{"image_size": 48, "rotation_deg": 5, "color_jitter": 0.1, "questions_per_image": 4, "encoder_kernel_size": 3, "encoder_avg_pool_shortcut": true, "encoder_widths": [128, 256, 512], "fusion_encoder_bias": "none", "fusion_encoder_parallel_block": false, "beta1": 0.9, "eps": 1e-08, "epochs": 7.1}
Rows from block 2 of the fusion encoder, named by matrix and row number. Rows with one number belong to one attention dimension. Each number is 500 + 25 x the weight over the matrix's rms, rounded and kept within 0 to 999. All counts start at 0. Numbers have three digits each.
# v: attention query, key and value (stacked) (fusion_encoder.blocks.2.attn.qkv.weight, 768x256, the v third), inputs 104-155
# proj: attention output (fusion_encoder.blocks.2.attn.proj.weight, 256x256, transposed), outputs 104-155
v.20:487509501508511480494488490490502485501511509510481508512507476472476481509490500499512529479497489508502509529480505521482494502510490494502487519504489496
v.21:489452500484500492512491542520552376515535471542423451449570424418413557556476515418481467508507464485477459489547545521497525508547509545552504492509448534
v.22:499461489530463527533478554475493573461522498429578515487490534524645523463518517513451448492487512548522533455528509480534469494516500501417506493536519503
v.23:515514494509477505496432501495505569515493511447567509494473518535592511452537500557475494491497545514501528457497479501502494500540474495421510493535523476
v.24:505565502460521495456553441517510461504470517558464517512480501503413439530492475498567558504503510459516485538483489499466530523460502482566484516476493457
v.25:493449500510457514551487606499539445505542442487441431451574435430504622562478536391443430508496432502479484472572550535543482445606485565527541463538457543
v.26:496540500507507517486513459500462575476494545483573520524453542550570445444526471598533539494493538523520509513451459493509502504458505464452482525491532461
v.27:524518485526482518489448509477467608461515516424585515507436560554628482421528510599470480491489544540491523481487466494503463513487515490394476519522560454
v.28:480522523456554470475590446512507400520487509589432525525523464461350468534463461472543558527516465480511480580471501503471554516457524510604496495467475488
v.29:514512506473549483461531448500511440522487517571450514512546478459387483526491470470536546511513473445517484543486511505463544532478500497572482488463494504
v.30:522539496526492505512435472490482614474500540432616558529419553575608442440552501605512487488507568511488532490454440470496488511475493442398472535507551474
v.31:508511508500500530508516509492485498502490505520509489486508502505513512508488508522491513496506532500498489503514509499501512489506496500473497480493503512
v.32:490450522506487502547510581492536433501522445522425458449548439442473569559471492400467450508478437505474474479560539518531507477566503559539523459513464540
v.33:474440521537469510541480576522532480504514464487438467467551448442510581548486525437454424513476451503492489476556544526542476482561501558503530484513473530
v.34:502526501483497494512532469500500497513490520501522508501483483527466465497482500517546550533511514481533479531492505515487502516480500501508499507485509497
v.35:473527476466503481509481493498499488497492505514496483507485516484472479503523513498505513493491504486511500508479487526503502503478495492487489527503504488
v.36:483449512522487498546487577503529485470529476494451459460541448439495590554490499421461438498501467517466482468553526515549501469533508531503533476524470540
v.37:514515491495515501527504503489484528483520515486511521519484516524510476462500500535512513508486513521524517489485490490503473516497484492466489474510501487
v.38:510561481486535500467502415489459562491482560492582544539429563556527409410524481600549583492498548483535526546427458457479510556425504438463465526463566465
v.39:486428532508450494550492593500544453507495436524451452453557417453475577548462507411431436499499434505473483494574552522535476482565489581517533469536448552
v.40:492457533509481510499487570477482517487540497455506475476494475500551540485499535483464438475482484554475529493529517493539456502518501500483510486539499535
v.41:486489493504526472487469507508517441506473500525472495475518475465452514522484499454495480497498498460485487514523512485482514509500501496539492531471488508
v.42:519465508561457524537429569475493581452518514395560519474463528522665544457552555540443411467485531547488528446520502473543443482532478493405510509558549514
v.43:492482487493496523486523504514505517524525535499502525479509515526526491499501510510484486507530516488496471503511493489520511483498510479471509490495516499
v.44:513531495482483510495524504502474499519504486504501489521484509516485476503504503492497539528508506526516489512486482492491505498502504501511505507492525484
v.45:505519481473512514505506459511514466516476525518489513521492502538435461499501520498545546516519503480505475531509462504466517503481489491529493497492500462
v.46:475520489478506475491518449515478546488496528523520514504487530521503447470507471548537530510499529492518523518443492498508515512466520499498486512504512467
v.47:509499483521504515480510509509521518484507511507525488489509501502542505496488503500486474507516511483488483492508479497508492482501517515510507495488492515
v.48:496553501490496486513510477496523467523484478517499491518488511504473472512503501505511531477498503488514501511491504516461516503488499504539488509498490471
v.49:494475507505495494491447520501488460499489493481494478490527478460521559508483525474490458502502482499477506483523509486514487486514496519510481523502495513
v.50:533564488518514507464439426515477610481463554452614532550447546558585442415553481604540514479525581481505507507447428461478502532441492439436476544500549458
v.51:501545480477522488484521441499470525517489538529506543556483508537448426467486462538543581511513508483495524551447459486457522526442521462517477507471535483
v.52:512525502490492509510522491486504508501487516509524496510512514525478500515500510521508519501499520507519483521502500493508498495504500512480493496493496473
v.53:518500519482510489484532493502485450509469499534437511505525466463436490519499498488499487498492483479490475527507497507491520515472500500552492503481477504
v.54:503560495479502499499502437491453544500501519492540516540454566555529447438518497581520552505497538507515512520447460482488495502463508474475483495490524466
v.55:475484489515484495508465513492516546518532519476558499478494525531573527461509508520466478516521524528512501479497491522537507485514478495452527493511500521
v.56:486490505503501479496495494491472496497485494481482505510490502482498485494506502483486501490494474508499508491486500525483495512529503519510500498502505493
v.57:501509495486485523520498488499474532503516512473518526502482520534512493475517493516476505510499512516507491507473488519492501501501486516463512504509498493
v.58:496507508506497473483523492512494478497479478484476502530499504510493458498498489496511521471495491516522536515476502503494505505511489509513481494498503527
v.59:486455519526508494499505531498527420523503470520432479480553448455427545540476501420487461499478466477484463503541528506509508502551497537555504490508464530
v.60:499470529478535492495526517524519394537475481558416482477540429449395508553488514411530506502515474478481480543518548512481524515510512512589496488478487512
v.61:487515489489508526489512502502495492489506499515482509493511505516477455489508487500510526515503518510541487518478480500479512486458499495507508492493511496
v.62:499510495474508477514491487504498492509483514490501526509480489523468501513488523490484535502495507506515506525508505496466503503505510490517522495498490493
v.63:503492488487498508500475484507502486486478491505505522515509486501497510483518512500519516507505495496505496502522499508505504504491497498508503508506480498
v.64:466510490491514489476498450490429492455482504449520450507481480506517481554505516489499469531521505508504499528501527509467529509537496541475521425508476478
v.65:510510507493493500487488503501506499482496486494497499501515495486508506497500488496504501506492497509498492492523480521500502491496520499493500498505506484
v.66:504514495534513490500462484513535510506491496517523487504502490495506527479507501493512501502488509496500482486533499504522494491508500496500494484491499506
v.67:479483485511503513507489511510550494512521498508487511489522496499485550477472468494484484483507490505520500494511478514521491502492514498515499516483495510
v.68:463517514477503490486487448508449502479495489485505451486505497496504496552506512459518509511490470493509499532508518536497543490571504568474540421504453495
v.69:500515514501490480484509497496463473516480498490485498506492481469518510509485495488498500499494491497485511505487506522483503519525508521507490476515504490
v.70:530503507489509500503523550509555507528512492516466533502505509506505489477499501503492507479517490523485495482492490492513494487465503459511465564517526517
v.71:495509521498510490505507493511484504481488495497503487509493479508514470502506510473530505533505489490489501518494507488491525511499496499485509490504499481
v.72:497496490504505524523522504490511524503520502484481492518498481491499493484492484503506528516479463520508523475511496505492485493496487503519487497509504489
v.73:501518513489519503494504501487483497475487519496513484505479480503517491520511494478524503497510487481487507535499524484484509491487495517492495490507500491
v.74:551477518541496528523507551513558529489518540526515584488470507516492475432502493545502501484518528512491518494488455476525483513425465422519449622492544495
v.75:491516486505494482495498478514530495558484452506435498495516493463501515450479486509474542471495462530502527453447474519481501496488496496545478521508506539
v.76:511478502490522483540512534514559517541509490520465539490497492505479497466489509510485511480507497528480504470499477519492457506471497449539486559512512511
v.77:489495515489512496514502512499524490503513493495510498507503504517473512492519501486518495488503498489496483513515497493508485500501502502491502487487508513
v.78:489477496506514511495493505502535503526507510507519514509503496523498505498487488511502499500500526494511508485513485508518496502509494507501498476495502508
v.79:502505484503505488498528494492510496537507473514453533497523506488484525479493495499468530517474479521504484462482482534499486504484500485522483543512516509
v.80:493493485492498499506514494484497511548475491517458522518488522473511487478494490515477519481493482511490487475473476515505487512465494475504476563497498506
v.81:506519500502494470498499510478482509500487494504497492521500492501500475508482522497515500530514498491486503518491503506474497512505506508503494513478490495
v.82:490520490491505497495505487479475484512501508516520509526484494512479477529508518500487515489506520495501509512496509486476518511507491506506488501486489511
v.83:502504501496496488490484478503459511504501488482516474488488499488547485510512502487496509523494508490488514488494495489489491477505488520493492483501494507
v.84:553470523540528519511505544500532516509529527532497583483503515515496510447499508524500472473493527511503501471487456472523449501407485435553435566500530512
v.85:486511501482507471492508456499486500507516483476472493502508491480523501508505518487496493507492484513491518473496495505481501512530502520517505482502510506
v.86:488506506490512495499505486507469485509504488494476506500486490490504502497504491493508522509500499494483512494487510491487524502486500521503507515491512517
v.87:517475510521498494509498522517531510541509515514470542503500528509506469459498512497472492487513508508501511508504497463493495523458468462532466588501536490
v.88:539466506530527538522519560502544531500516554540509591489478522511485488444507484556490495462521520501501524517498459453537465519423476429526448585494559496
v.89:497506502506488473509501512493503506510508507491508496488499519510506494508488483489510508494511518500480493503506509488492500498472498482489495479495512503
v.90:498507487499495492514513519517535503491501512532512499495499511498457502509494485503485493484511487509521506524500507495504491496484504500494502535494488501
v.91:510472468499501514519498544497567500538547482552488546450545524504486552473490485506481523461494480511542480470529485522532455502469515488521480520501495552
v.92:538479519519513496509509519523520501541475488510438532503514494502515464460502503522479514494499511525497535482477459486497485515462468469532472598516539513
v.93:475519503480485491486480469503448491445483513480526451489489501518508491536503502483520493533506498485492477530487545498486512490549514524468520421495482453
v.94:510472485527502495522509530511524506529511493518475543508512475504512503481494508515488511503508500500503516488510457507497473515465502474512465564505516506
v.95:513503497513496512487498514511481487486497510505558499485500494536493504493506519495509482486516521479503488539538516501511517505497490480487508488485497494
v.96:491467477492498497504513505476530482507515478487499523512498510514494548488490509517513498500513476508494491501528495515520483497490495514506501509519499510
v.97:518462508502504543519490559480527503497532518529512576448521514519467522475483496536499485467531499493505490498504489482522456510455501442524463533477527514
v.98:509500517519521475485486493488478514509482504491502506516498488518502490540499509500516500512515476495488508521483511481495515491509500500500507507507504492
v.99:507506514499525503495482489492495501488496496484532512522499495512484524504510506504515505514487493504519494530505482499504511488493481503495494504486501495
v.100:451520485471489470466499452486454446481476451460470389511522490472482526566492465437494530514491457502512487498519546581486550480594521600473553397492431484
v.101:526492496504518494494506501497494495513492507494502510488508485526498499526482508495524519522507506485505505502487490488505496510508508491510482516503496504
v.102:536473500522504514528519554514549500520522513536483573483506503516491489445505501522482483471510499511493513476498437463532477522417467441523453581508565530
v.103:504509511515513516486515507514507513481492502528516491497512503496500498514504494494511473502506501494501501510522503484514497488498508498477517498499485520
v.104:478479489507496508504521499497550481570500456513419513493534503470497518477508511494482541467498471521494513427474462518511499483468492483558494553519517543
v.105:532485501530503511520514538506529516503512537527491545484503518524479500478497476541496494486516518498490503498502462462508474514443501438506457583478527507
v.106:486492487503491494505498504525491513485498496495508505492494492496500488517507509500512499486491474499504489507501509494490505491514500483488487492501493502
v.107:495494501490527494492494503506512493490495515502532496502494496504477504502526525521495499512496523471498507521517508496511492506504497486500493497485493520
v.108:500505500516519500506481511516525519511516506498506490482497503508514532490498493499498492503478505500497519502498502496517494491501495495495503489516517499
v.109:486482492492496496496490479511478502476486508475513466499501476504511488512522494476503513510495509482477502512493522478486503511526505519475521437499486484
v.110:474509480484498484484506450489481475496520502489508455522485486486500521537503498479511500508500491484510488509497528528488522491552547557466543421517467490
v.111:492497494520493512524472524498533486501514498507517512471492502504501541482482504514488527471510510510507475486521493504509491528518510491493514508485495517
v.112:550484506523520542533514549514542516514502544545506610494506508532515497445514498557511465480528534498498507500486452439515448512432482421530447605496586504
v.113:491501484483493489511512507496512509496505485507492494505491518494506507517488492513497498511498478503493507488486504512505490495502509497496515505518499509
v.114:513485524493510507529488541488524482499531502511493501491493497480526516476500497500513477498495493499510506492502518506513500484509487497483477478500508502
v.115:469508497464502472471503452501491474487512477484498435513506492465511536555486509454524512517504487514512483504488530527494527480559513563487543405511465498
v.116:458529500481472469462483447500468469494493460473473415511508484455503524540494485480500511526496464501506481484518540551492523475601529583490546409507433491
v.117:497490488490509492526521529514533518515498507513490527509507518501500509472487482500486488494516498500514502489516505510490490496473495481522484529472500494
v.118:509502508500518496465483501483475484453507528495567473481514495524497507514509511485505469484502513469504482533529516473501505495514507503485526440486485501
v.119:500541517476485493487500460493414504458474522480531496530465467513521445552512513481526507533505504492490532545472513469484543503486483509453500494484488478
v.120:484509511494493492486487460494453484458489496478559456505470485508516488538512507486526468507511516476516486539500543493489526506533519523498539435511485465
v.121:500474487502511503515515537496544506523520507538456537478512527523487509465516510524467496482517494513500521485494482478529488497472483467531493550502512516
v.122:492533518489471478478517455506472472484462477465482452512497503473529479510491507492517509502474511506478534477461509500475531494535497537514500498523500498
v.123:473497499508500516504514514502534515508513487504452502492508513467486532477504493511478493482489475513499501468500500509505471482523509505498505517523497513
v.124:504490486531510491528492496492484501502505471516524504510510521522486500505492497504494510491512491497488469506514501508522490512507487502494496490523504485
v.125:462525500468486474479502454492471450500489451453469394499529494462497524533502492450503498516475459498494483498513554560479537487598500584484554405498430498
v.126:492502516506487495524488506506492493491503494516506486502501499493517516506491482512476481496487499497501485497503513508505514499508510493505516488498492500
v.127:517507525502521511493493510494518490491500512483534493502485491503501482509504501494511505485499542473510496527513497483501516495501501503482475492494485505
v.128:502493534512504550541503510488476525496492520489509481464531481519537486535496520481499482515521483479479489512530520487526491498517509501485521480503513508
v.129:494542503469511489484532485502542518536481499505478501491536472485486503503468474492512492500552503479479530523489478518506506461500500516502499514515503505
v.130:508504488518501544522476490492497471491494491536500500495487507502521522482507508527481520502498496503539492530512484514521495500486496496490488494488493469
v.131:506527527483496518522516500483499531490475481468540493502499509507545456522496480497507503499518468494488502520488531511517508501490502487488521510490499509
v.132:529517570494439578562524561493504599471463457434572482444531481504573467549546544460522444579560452420358521525468590482548513504560464505470565518531532488
v.133:494535503437496474525478493518538510469496466473524505515488555515458456527509492525501500499490488526475510499480512499453498522489483485492510538477511501
v.134:507534483467488457497502478498514484498489482500503509535486523500467480478513499533487483498481487513487504493479516501471490503486495493511492522475502509
v.135:515521551489471564528494531481520578473469486461563469475511498503551450555512523490495464553540451485427492516477539489510525509529477495441546493515510500
proj.20:507492502504479532518481501503518513533505502498512481457519524499500509494515472507519474511522509492505501522527495492519510507513494485463508519486504504
proj.21:475509473528521644511613546438564592501555521501529516552432598478427374449458471464461474580436544627522470472466516479560471549474509502485498520463504472
proj.22:514472526498503386484475496567439458498453506521472505498500413491509578543545503516483482470523466452511539464500512500485493425493453494520471499534504487
proj.23:509476510490477399506454517538483470506468488518475501480527443493522578529537489501502480486562478427491510500501497507493486438526439496525494498529482516
proj.24:496525489478511550484471500491515531489506495486538508498503546505495447460499512496539500513482520505510499501501511517494517564506551490471528493503508510
proj.25:511490493561475663538623534466517565493554540541523544590415544493432387458466481474411459566428549650516481462464502437572454535433447455531475553458539476
proj.26:495483520464508392466416497542467449519454445497474515447528451517538591540534526510577520471560452408475522483519497513443502451512506499514511471549469540
proj.27:534470527478493334489436481590434416508459498530484490438561396500547620556554515546507511438560454374463523508510497514479510420530448505539489495553480467
proj.28:490538460492518619508503501445531550478534509490530484512493588484461379458460521473543522520452541581509482522477494535513523582482575485488523500479482514
proj.29:481530493497506592495513503452514541495537488511506486508501565511479411474459496513495464510479513548518470515509488501504507542483531505485528509477500490
proj.30:516494516471502346489426474577461411502441507503484489447556421524559637542543521537522534442567432373492522515514499538467515417548468491510501471541495496
proj.31:492494491502508508489483489530490505470501518495499507496498475503485505514491498512503495509479513531506505499484518486509501505486500496498506501498485515
proj.32:497492483546504679536629521460540584484542555529539526580416547492430374473453496452434466587407548657549487464471500463563473538440537469510484533464539460
proj.33:500477516537500623519591514464502544497541521525506533547447525489450426465447502473445481510461518608515487500463502439536480524474485476510486523489545476
proj.34:506520515474523529478467504490539523503519470461505493447520494496536484478528526502570523550503520511474507549493498502493503528501547514480528489507513530
proj.35:499492512513485513500491534475488508496466491501495508503511493501514486498499515510509507513507520489494518492515496492509495501508505510505481491508496499
proj.36:503485490554487633553607538465512548494555557553527518571440566504445413441467497469411490534435539641537500481471513463546466522446479481512458534472533476
proj.37:489491551472506436465433501515496474525480469502505508429520475469547549511535500501556502498539515422475533506505501491490501480494492509503496488520503528
proj.38:508492512449521326464397472562474435515436467481479490421571424501546605551532513531561507451547444369480511509547475542446534455553525532497546455542493501
proj.39:488493476527497637529585508456519539495530533532520538547450558498456415472446499475427463525441532625519464478473488476559485528455492487505497550460525484
proj.40:479463508498524443510544509549428486510486534544478511549485468500481545521507484503433510459456476497519495458478519499508495441518478493544477525504493470
proj.41:463506490518500574527541528472510524505526524514507493519490537492470464489465490492458497521483511535518477490507494490497503495498492493475493502488497481
proj.42:529473535507480351511478504594392408504452529544486506489506405531548617539565487529443472436550457423485518485497521481493487403532452481542446495548513455
proj.43:490520505496483459491498472505493491491518472504511488512516503498513482528512518505476513483503497511486520470483496512471501494495499503512500501502491531
proj.44:508483517498490510516501523482505502478519500473521513476506485501510491513485503506529502496494519518475501516520495501497505504490489497496503517494494529
proj.45:502530514507465534497474508470536524504524480478514489474510526496521474483489488490549486507517524479488479509513494505487491537518504510484502508489506507
proj.46:527513500476514448455443501527495480489486479481474489475517476518539517525531545524554499527528507429465524516517493535478490513521518500485516484515509538
proj.47:506491476487504467506528494501485495502496493500492495519478502505496496510507494493503506480510500526514503481480506503507502484500500505495507503515484493
proj.48:510497501508465526502497488481512489500507502499507509468512523493520503484500480504526489508526496484509497506525487491544504508488490510474499510506494485
proj.49:475508503529485514542536489501496507510489512523490477545486508516468496490499499507454496505509479529524507490486504486491491481502492497511489509488502505
proj.50:514491500445496326467388469566452428491442504492474493469550402544557629579562523540518513440556464374482522501524493549452533416534452515494517484518479501
proj.51:482541496463535443447410464503541492495483441454519478446559542506552509494492557514620525498542497412470489554510515551471517559515567517486542468530486561
proj.52:522512513486493489482505521495494506491484473484484503491489508505520484493526488505510485501483513498484499514491507516508512504501499512500510504499502503
proj.53:494511505495505583500527505444526537504525482494514503518477531515479436483468504509496481512483518540515490517506499487500500531501532491468493508487493505
proj.54:521490506476509397477423488512492435500454456468490481441544477497557566541541517528567513481552481409476534517511508533478533477539513496507515494531486516
proj.55:484486488512479425499505510522483470500467490505475504510503452485523555532504491512480493497508485481490499495490518498502491440510441500515497502525501480
proj.56:490499506505499507515509508489540501524495510530513493481517494487491517503502499484492493494509506489505507513506488482485487485500502489505502481491527482
proj.57:514486516498515455488484502519512513503492471482489475459517458486532528494520524513536482496507507473488519501483496513489506489522489506507498514539526526
proj.58:490485509513504565520508500460525535529517511520530492460510523493503478480496486513503475533508525492528502527531490456513504524505499498471520495504499477
proj.59:470507482522493633527597512453535540500540527507529497527450558501451406481453479485477504542471522570546476485471491470540493534490516497483502511465531490
proj.60:478525481490489622509551509423526558496532506493502498538461566505467382446446484469491487511469537590524473497489498500523505540471561482482507491476532510
proj.61:520494505503495498480484508480499509502494489476517499492507503491496491491511497495538505493499528474497506484501500516488498531485498490481506481519490507
proj.62:497507507502497520498508509502507514492494514483508496485509505499478498499511500478512498494494506494496500504500486507504494519495498500480505504499478487
proj.63:513502506498480508490505525506505493515491488492501531510504516493509477491499482493500501509493508492501508521496501491488512519518511512502507501494487504
proj.64:505461545509519538530519524496554516530534470508509505435527566438483459441505540478563474503489492478491488528494520464515464537486562488521518506531530494
proj.65:509480495502492522470506508501502503518507509500482493474505487476516501494471508500512508504495511511502500492500506503502509503500494499508493508505492495
proj.66:501487497482490478514493492482474511484512498507514490492500501501522511508513502512492492514476489515514504495490502492515500518502507522483493494487497480
proj.67:494502499481514412488469465489473503471472526477516522536491501516498488538501483502474506500495501500513514499476475525483517516499467509519511489490479476
proj.68:489490489492503539495469507472531541505493478493506518462508573454494445440509519494554497498500495509507522520501518471494479524484584482475503525511538491
proj.69:494478506514507511523445484500509478493481521493503506493506503494512487465519548511532479507504485476510491530501480483477488525514496504472497496492501462
proj.70:507550464494487459497489481511435478473479525504495478542489444563514560550501472532431504496497507497534534469525491523471504461526409503522502485471483505
proj.71:500505496508487533501501513514531481513522479519491486486510511474501492501480498489504495507507496494524497494503480485507486482490512514506504496501515516
proj.72:483515480513486487504470491525517484505473494515518510506506504525504497504518482500495498480523497472481509494483485500486497499499488504502492484495490479
proj.73:502507482493493532494508512499500490507506471501482510494492487474491486494483498484489478496489497521499506483491521495518490499511511488492499500502540486
proj.74:533519494485496441495525472553452464502529511513458461531512387552495570569486447486446517495484490519528483465538510539508533425546378544494503461496432506
proj.75:497515473497493480505438499493493479489474519477521498526496493530517533519522514499477503494494512474504490493504484502470483503497453494479474499479489485
proj.76:516525503505479454466490466508470493503497528497510486516495471567509527537505486522443520500506485498515512496517470510485525464485436513509506490505477502
proj.77:503526495492519492501504474478488516503499497499488495542488489505510512508500492510503519501476513494491504485501498496492501496498498500513488514494480503
proj.78:491504510498523487513500503490481496493500492505501483523479489489506497506502505485510503500495490521502499511484500482488488496496491491510507498488488482
proj.79:501521476507491462491438482494492487498481548482512487525486497549513553532512497530454528482498494494506492504527458506467493510490440485493498482494475474
proj.80:505511497505485492481470516494476500493496516495504509505484453528497548510507486511480510494501501489496510496507509498490503477503443499494518484486463485
proj.81:510493523509496554504502524516495506507523496484514492486525520490487507505491487510499504488493512494499504495499502493542490464510502524516494515509519481
proj.82:501482499503528503496502522474504504497516497481509516476492504486504515482491482506506489493497506529489512507506513495509490493488505499506504500507499502
proj.83:482472533510467527524499519510548486510513489506502499483520501477496488471499503479505477494514475509488497542506502456513468496505508489501503514508514488
proj.84:517536485492499459478505477533469466494492515495492486537488436561489538556490463507440524489499488518514501460508497540509520456517416506515507485493442525
proj.85:480497505519500518527477507510513472477469518509518518487504535505505507498501521501500485494498505469501486530504498455491475491501487504490494505493525491
proj.86:501503492495491500507498499488514491513508505518514490500526502513498491509496530527487488507483504498499488510509498493486495514514489508504498495490503501
proj.87:515507499523496460494515474515475505504498513515485489506497422546497555514512485490448503486494519490498512497508499528501507463506383496504482470497467500
proj.88:498554503466506430466524490529442475489516500507461465553504408557488572594493424496443525510492502524516496460515475543495555447552387542511483464508450513
proj.89:507486498514506503512512493502488507497500486499484506515525509494487498512503491506493493505487511494483495487489500496498505485499506504515491487509509506
proj.90:496498493488495491504502502496504491505495499509492490519501507515511513522495492513477488502504484507494487492485497521497513488478479508513513498493481492
proj.91:477558474444523427486465456478407499454451528463527475606445472581508517560520465527462523488482498515532491462489474533467512489491486518497507517488477493
proj.92:519497508488477490491492496536483482508491511513499493505509437532521550528519485500453494496512518504498511492510484497494501449517401493504481474488476503
proj.93:498465522514514524507516514487555526498510475518493518483501545440474461464478527506546483499503488515495512517498534479521491539476587483505523530514538511
proj.94:479523499495480440479486486525465481482491528500514495538504462531497534532518482473445523496499497488524513486515499515509523485506418494504498492506482515
proj.95:506490526504517516500514483509497529489516489502504511518501491482491475474488488513517504511493491483500511500500501494505489499492529514521501495518515527
proj.96:497519500474508442507463504532500511479470528506498525526469474510531506534513489496496515486482498487504487481469473509485508540502484495509502503507488479
proj.97:536529487475527447476504456531453500503494501499487487553506466545521514557496473495487525507497498526542525462492493551479533480506471511527509475481453524
proj.98:498487517497490549483528515514527516505533489497485505466508514481506533473476493500489491488516500514501503493512504496507491470505506481516491485519512503
proj.99:515504512473511500506515515494493499482514501503507484506498506501506507494473483518494492505506504514501488489513482485499508504513505484494496505499502522
proj.100:494469507542513553501468520441570542502475493513563549446474614446518423421527569514564462493511514474468513547482512430477431570464620457481479562501572481
proj.101:484503498484506496514499499510513512486508506505486500493499490512503500503540496509499488490493507503500489501500514500500493520493499502485502501502508508
proj.102:491518491499477465506488476532466469496499513503463484567482411552497560552506448511454522496494490492502499479522468518492521442513389517514489476482469520
proj.103:510504503475507520516511509508491509497488493506499479509487523501517485486476530492517507506503497498508499503519512516497503503500549498494498519486513520
proj.104:493520484476468480497430451492464476463462539481528500531462469555529542525513514535449513478495516464520495490526475502459495499519448493505490486489482463
proj.105:503519485482487464486556464526456470493538482524469470553495432532455553555486433481450529509481488530524493456515491539515540441543446525527511479494448525
proj.106:497499503500503504510497510496509494471511519502507486500502499485493472490508535494522501514498505491508505487502499481529492515510496499505507490487491477
proj.107:500487510518506513480534531483494509513504496510496510497508511487500492489493485495488505529483495515506520492503492497519517486488516495512514495513510516
proj.108:504502504482492478513511486493506491481489498481503509524491508527512494523496508495488496496478478487507511505491516517496504510502500501497473505509512500
proj.109:501484516494531539525502529490538504506501505511501510453491534445493469481484520505546497511497490485502501539504516481506497511495558489498533509527512500
proj.110:481483501493523511523479521445530551487482473492510517481499585456511458436491546528577502485510497497487499519454527481504464553467612488507522541505550515
proj.111:504508517490518452517505486486460512456487512489500495519473500518530522521506508492496512493468487503508487482478518483491508516482498498501496503503479508
proj.112:504562491468488449482517454551438466499508492519471452546507381541490585571468437489426546525479478518556490460538484554495547426553371560499512466469433520
proj.113:486515491499508475480462498537498475511478502497507507473505498491504500499533493498498519489511502469514477502495478514482501490516495490504503499511481496
proj.114:489494509508502465507510483500504493505481487483480479517499524520483473495520512504508506502484495513500508505486501497481515516496518496502500496500498488
proj.115:501477502491502525522482523467513530495471496497522519486497574471510434466493524495536496481517505487495493524468510468491468557486604460499497530492554497
proj.116:498509509525535545527460536438557537482468510494544533464470593456489433421522559526545474480497524474463516546487493437483448583460610465479482541502557473
proj.117:492513487501475470487501461503478487510515506497494494535490484519496528521503454487455507517498515512521515462513496545508519479527455485487505492487488511
proj.118:496489514484522542503527494483526502510516502520488494484511520466479455472482508471562502514498517505492506488487514498516506523496559501486515531502498508
proj.119:488421520539493553521555549523562511516580461522473494408527511433425509497472463484516458524516501499484496507523534465557486461498522487519505498526534515
proj.120:504490489514511543506509525476532505496526488499480491453507520459488461473476521504540510506480508521475505533488512489516494529493573497489511509534518507
proj.121:491513494499480436487477474510474474486493503486500476552488434555506549532507468520455520509491499504532493482519481518490525471518418503498515487492474501
proj.122:485486498506470549529487529493525477495508514503518516449513506472486505457506531521502486501505497478525494526509479473491467495513506482482492493504512498
proj.123:494525505495496451502457481499486503476487501490510505525507491530516485526535512505502494491487511477509479484489487505461509547505488493488479492483469503
proj.124:503499497489512473507495492480478508500501510531507511509510484508528517505499507500482522495508498509485515499488486481493492515499503503521517506502492500
proj.125:480478507508509553515464523445526534488473527479549558445489612454529436443535559520538474453531509472469523567460503434479431576452600462476508555503551472
proj.126:499506510498501508486507509501523505514509508513494492490502493499479476502520488513511496492516497483488488499483496490492493519477494498505490499496497510
proj.127:489490501507500506524552507482492516511518486513482496504493506500486481525500492499501498519494509522479514502511523510509514465496506489514493508512513496
proj.128:501506492507487484491496486521490464507500494487512509536496490491500504502510509513467494494490496493488505492481517485480515511492484504507461486517524500
proj.129:525497483500497550511471503477501495514495510511505499486488516502504499490508538497495508482482512506493497501513489507488480533491496509492498506501515482
proj.130:504519499500507473537493513507499536477473494471496521523495490514495452506517493483489497483519517474473519485474517494501507515500494490511500503510503520
proj.131:496481499506465470472519521534506477512555490538482499508516483500512553504510491482469507476488476497494504471496499483511478470508452517495482508523501520
proj.132:537456530583459506483525515547502481501531529510527504470527463529550568475531473516429462473506514505465524481523484442533483439510405463502459516521526514
proj.133:505499508534488489498522514509498506515549508531485491467508484521505550510506490490495474482492467494495498483527505488504487460494445518500506510517479515
proj.134:505517502502498495515541505505515507494537477533500520462533472515511545507471489474511493505515469502499518479522518503538491492542484515480524483513483518
proj.135:523457515540451489473497510536512474509533539523511502490510468515504561487531484521412466479504482474462510480517490460531483447509420491512468510525479486